Rows from block 8 of a small multi-label image tagger, named by matrix and row number. Each number is 500 + 25 x the weight over its row's rms, rounded and kept within 0 to 999. All counts start at 0. Numbers have three digits each. After the name is the row's rms in percent of the matrix's.
After each channel's rows are labels from the 100 images, of 14976, where the channel reaches its highest value: "top examples" is what is common among them. Only what is clearly more common there than usual is listed. The data: rendered roads seen from a driver's seat, with toy cars, trees and houses. In brackets: how many of the 100.
# pw: pointwise conv (model.blocks.8.pw.weight, 192x192x1x1), inputs 0-95

pw.168 103:470479475465499556491476483498486496516487488505502554486503474493526526518524505518483493507486506479514480497513573484486558508572560447469447517472476482485510512556528465538533498477475523493529471522516512482546565489500480499484533494529479498470510467477466513511504505507535472530
top examples: truck (98); dusk (64)

pw.188 096:456481505493500527473469494496525476462471488492494511512517522489493468513499508540506484497486514547529517477434494446510456523501516459530488493480506495483487525526492516489530483461485515480515541485492525502509458488459500503476517534520531517539482506428508509523513449439517528473
top examples: vehicles: one (78)

pw.174 105:531510487538476486473495513504473487510533467514470507492532545474502502516500466492466488483520470507525493499495511492473497500535454502497522524506506501497510536535502557489489494484525477554508505486497508537496558505475502494482528513470539531460483498501509559548482513545520505513
top examples: lamp (66)

pw.179 094:484477505537530494487581471486523493500472516497492474497519505499467457489500466472482505445470502517498507522517521491529489481493500493537512490480508498482539460503492508465544567533552501511497507518487528481514483459497504499505508466485476539474517479478515528498488517464503475484
top examples: truck (100); vehicles: two (76)

pw.12 102:490489518524499490482521504529523479493443478476503485494580491473477467508517524477493516473487512469520521507499485511484470542526492466464478511483496536501507472498498488532513511465485498464479513501492518500476506491499525554495492529489461544548490459553511492510484446509528436513
top examples: truck (85)

pw.19 101:494507595484498468509503508514479509468482478479486535503502484543474462487481486488481480514507485502476464507483539492519479463500467485527490539529536446486503526489499517509508473485498475518488473515510480510464493524514529501483471521470530514552464488529523542496516498513527511518
top examples: crossing stripes (100)

pw.15 084:484476489484508485493522498555514541492479540520489514472550476504501491507465537508495519492533457513452455481551490524546503516517501478508465484523487478489461529502533506517488517525540491499544507504475459488514487499488485503477449498508493468488498470469529505484464514487490517514
top examples: car (99); vehicles: two (69)

pw.4 110:462539500525470474502491489462492496480495484505466463499474570505530463502487513450522494520494468482451467452508497474502523515543438492483553511492514477486537485487480522487500460492496530488503504483521454507532532516459501463493519559477468495515488495448542484452493461497501531490
top examples: bends right (68)

pw.9 102:500483496490498487458503490513496520539464524520468519507529479493484505509511512496458468467527473468531479525462506528495502550501475492522500468466466465537492462491508497479520519550475482477526476506492504469505476468526496467535490501518450484504474508512496525490502486455458496476
top examples: pine (74)

pw.16 104:479527477474484518513534461475496565487535478442466544486506451464546510533493488504492478456512519575556515464502507479475540506527453485485499463500502473478495507501468493486493479497496486563469519504493501519507485473472479488492463499485473512524498518507505496535466482504486473494
top examples: pine (62)

pw.180 096:463509504480508493451522512491490489505498522484483519463543531498561499513489503465528510481475506542539521565503536506565459561513511507491484515452423460550480535488517471523491487496525499514503513495532492534485468503497462509482486519417495574518513484511490532527476517491522490557
top examples: dog (100)

pw.1 093:510487491502489471500506507516462507527486539491520503507512532507499513493512526527451513523502449493457485583445459492481461468489476499480510459474528478515504475521535470470474474527530502512504504491506530486499489504532511478547487498529519507474506460527490504562502483507486523493
top examples: tree (100)

pw.175 093:452501548485567482477470518462531495462496462481497496461478505505481506473501496521506502498507499518510461523518485525531473500472491467511502478471481496524530494498480502509539479463537502500516496523542476466498499501477512502456548483490496540528472520527437491535518551460520548491
top examples: dog (91)

pw.184 096:493504559485491514503470501501502526479462460507505501482468455483519504467439491482504522533495525468489505470519512500515506514480538461514507545502505499530505458514488502546531491515511484540511465528502490531472538494509477499474474508477571512512490475492521544522507495511485502507
top examples: lamp (88)

pw.164 100:543494502502521508500493477478466520481472457509467472498491512499540507497504508476456508484500492549461516477539560498508533512429474453467483486513525513500482530494470518554494503482521487553480535499500525534493504501444491494494518486485509484494461521464459484548466516514495471510
top examples: dog (96)

pw.187 106:528486488479486484446514489494525488492501562535485482505535449493472463508485487475481544517507495496454478526498526493487473490500454484511480522456483466529509476518484516484515510516494503527519461504508478498474480507508513439559521469526529515496501440501527515511490505478461517464
top examples: truck (100)

pw.178 086:476507519496507533495511497478501456479490510507504502523523488495490491532486517521468464494479497502528488440484512482503488515524517498527508512548496495493485495511484446532487462485488661492479510480545514542496523472506507515503523506502472476521509519476508538488503518494555502489
top examples: dusk (100); truck (100)

pw.14 105:520520514594483527469535473492514522482475476485466461497464500497516533503510541518463491509536488538574484522494481468498523524491534507535504468512519474534505489522507506488515560490481520501515493544482519491485542520499554486486490531480512485515505509510533494477501500559541493489
top examples: lamp (65)

pw.186 105:495502487477537500456509509548501472504485455514470495496513496462527459551463484488490518522451500459490502457554497483480505499491485515504486517494515501502501522528542493495494520489460517491517509468528481493491487485484468526460476496490489453494513464471467520507498517565483497495
top examples: bends right (85); solid white line (51)

pw.169 093:436506502458508518510502504528493476534466580478530474470527482502502485489516506488497511486524445483476527499499537480512454498520511481531492512510489493542518505506519482471513500501528511502497495475513451525493466525537514488516508496501482496492499495526467516491525521513495450516
top examples: dog (89)

pw.158 097:487494491518488505474491503492486502474483549472526463472517527484517474491530494515489488504513476480491466515513512496508519527474510494514492506499483487499527469513513500491572504484549506544501526470489501522550477458457495478475537456518473521539513534522509485507537526508512530459
top examples: vehicles: one (73); bends left (71)

pw.18 097:572494478474498485491548483471491474494464509500527507490517572493505529505481532510548490471534489492469517469492495482501548467481484511498493497498511542506519489521499510494462498508484473511466500514453490504492497501513423501474487504519509473507508509467497510483493596553448490493
top examples: bends right (95); solid white line (60); vehicles: zero (36)

pw.189 099:462507475450490514509503512453477512515494481479509492504520473553491474462492507506464496542474491507474489488532498504518507495482484561478482508465479477513515484499511496521509489490520464491491514521515511490526498484490461454483497504542508482516518509492485473484470499522502465534
top examples: crossing stripes (95); line: no line (59)

pw.181 107:463503562543540473485516449502472475469484472513483477510488502516498512500496496467527499496504533526495514518517523464469468477538492455514496488497459468494529491512469501553516474502489493531468468539477502479485497459507509517493522461496474509504490505485470470480478497488482532516
top examples: dashed white line (100)

pw.159 104:494488487516499472489517516487424522504438492488526474491473513519494543502471504490522478474457492468456478522481502480470499511466470490510504446521519502473493494470471504493502477528512519501466521486507529471530510507479463525482617510510520468493467489500503517529528500464471471487
top examples: double yellow line (96)

pw.185 091:492511506513491503491498516473473505493424517512459506482507466512475495541513448462510513489502517481471536514549536496511540518479466483492504458484515502489506455472459507524513479550497504536498494484504496513485493473540459489518481501514509533456505482519553523591473489533504488505
top examples: lamp (86)

pw.172 097:473499493459470478479502482491448504533480507503515468493495471512488509473561494502479548507491524510512506498485506514489556465499480497523518433512509513484511455484445489477455516502495478471541485513484520495521482501543531469518495581463503456479481516479497486461502483523518510540
top examples: car (84); vehicles: two (79)

pw.167 114:481491516459508496487497474486501464508499477482529523523476497464475511517526478480524499563512492507470497496511527516485468505501529462476482515525489494495467496490498509562521482491494523485486510509479500543434538585496516507493474517471479516494543476510506509490495496546537499513
top examples: solid white line (100)

pw.171 098:505516490547533487468496481466494485530540526548528486489507523527513475485531513518494475528433496520504498482496533535489492511470489513488477524489455565502497456474501527471538528488547509473497492534499463506558434483469458497476447497509526528512507490499484532525501492493490501476
top examples: barrel (77)

pw.190 099:458525467476490486495487525519495497507516496533482499511491470484481502484471481545459487492448493463496499508512494526447511496468504488469458559516501515461455495500469483522504453501443478506490508474483477449499493520522542509504484465471550534466471491522472494530525499502533514475
top examples: bends right (79); snowy verge (67)

pw.161 103:504494515488452489558503499509500622500502537487515523522497507502485499518504514488493490565517498493496477513499500546510494522525489542511497475515475533450543520492496504514527451486527518485488525488495467523517490492487456525484473471468526512558487515493513525482498537488501525512
top examples: house (100)

pw.191 102:494504526487534490494499474477487491541467513488459465503461479533518515540501512520516496516497505479428470488505498512533469460519500465518529471498526481500550496478490518474495520503504494524503559512528519508493511460502504502479493482495498483536510521524477507471481501510503541481
top examples: barrel (99)

pw.11 098:500520494457487487483515487514455495490494478537502505491528476477505510476493504518508513483486490526530482474480510476507500502497502506510477480495513486506505497492518528503537512500498516508488460490496462481562514519506543500605489506525461503491512508541543503499509422582521509499
top examples: straight (72)

pw.173 102:553502481467504504486471503488485485541506462504474526553497473492503492528487469495514514529479498490499494494489501484495533520522527505512518508472450512523474479526532453512460481496456512476531496497539457467504533510504498456498533510479510476492469501476498489508464512518493451498
top examples: truck (85); bends right (71)

pw.177 108:466487524513483489494489512543499459515558513475474492502500486536441512481508496488554508509507505483510511513564495463528503519512515505480521504507529521514533486508478515520472485536503519526532499518520462507509476449466482497489489492524481500489510511479468503450475506482512535510
top examples: snowy verge (71); bends left (64)

pw.182 100:482490444483493544455538499520479521546490451484498523476541490513501499521475533439505524475491508523492488499515497521540509482479519516401493463536473468517494475525546550506527475479472495494489454521511503556483526489515486468484502484501473532461534476487507470490498511478454522514
top examples: car (87)

pw.13 096:507496509475475505481480509524465518531456503509503514470484470522504502442539515487535460502517498498515475472494512522528509545471484473519491463523510479506497464539465530493518469482488530524470530516478502491513513470499443472526482522509475491476492512473507515483479503549499495465
top examples: lamp (83)

pw.5 099:512465470499486520528493509511490506478470489480512534448472470492509512466539495506474455522452485477572480537488504499496500512526533479512511520480530486487481490473515497465478505511498505497460468470510483492508516470472521488517529481474493484504517485517441491481460559532460494516
top examples: sandy verge (63)

pw.8 097:498433472598504474485532452487515498511493485489477506488457542514495493521459511513550501515499491513521478508472524484484510503493504510516477491532527514483496504511455488472506523505484470494490466477470515485500511527513493486489505531463520530494515497512486534488458488490478473527
top examples: snowy verge (100)

pw.183 112:494500517486518481524487438486465464523526486474461507475486523501522491525505507490508483478505495501476540519513552516478493521474478485522468484474519479480541509472515517486479471494481495481494541523539475460477486501454498470537557539546494506532424506477473490503512550521482470490
top examples: dog (88)

pw.160 085:487462484481528465554486489535500496483537483497502518513503505529509506503527495504463519516477504511527523443495488460488478499525540536535482523454496500506541475544541510491496524525507375504476525459508529467480546492496519516478529498501478488484472509471523542526485490498477492463
top examples: vehicles: two (69)

pw.162 094:531472492483511477479445532503463486438457507485485457506489553529482470486487530451493519512447521453479529561496481455533502489462512504503466516490555480506530489487492530515504475485502514494482535492474506498493472450487493569533479505515488486476459522489478562479498528510494489525
top examples: dashed white line (100)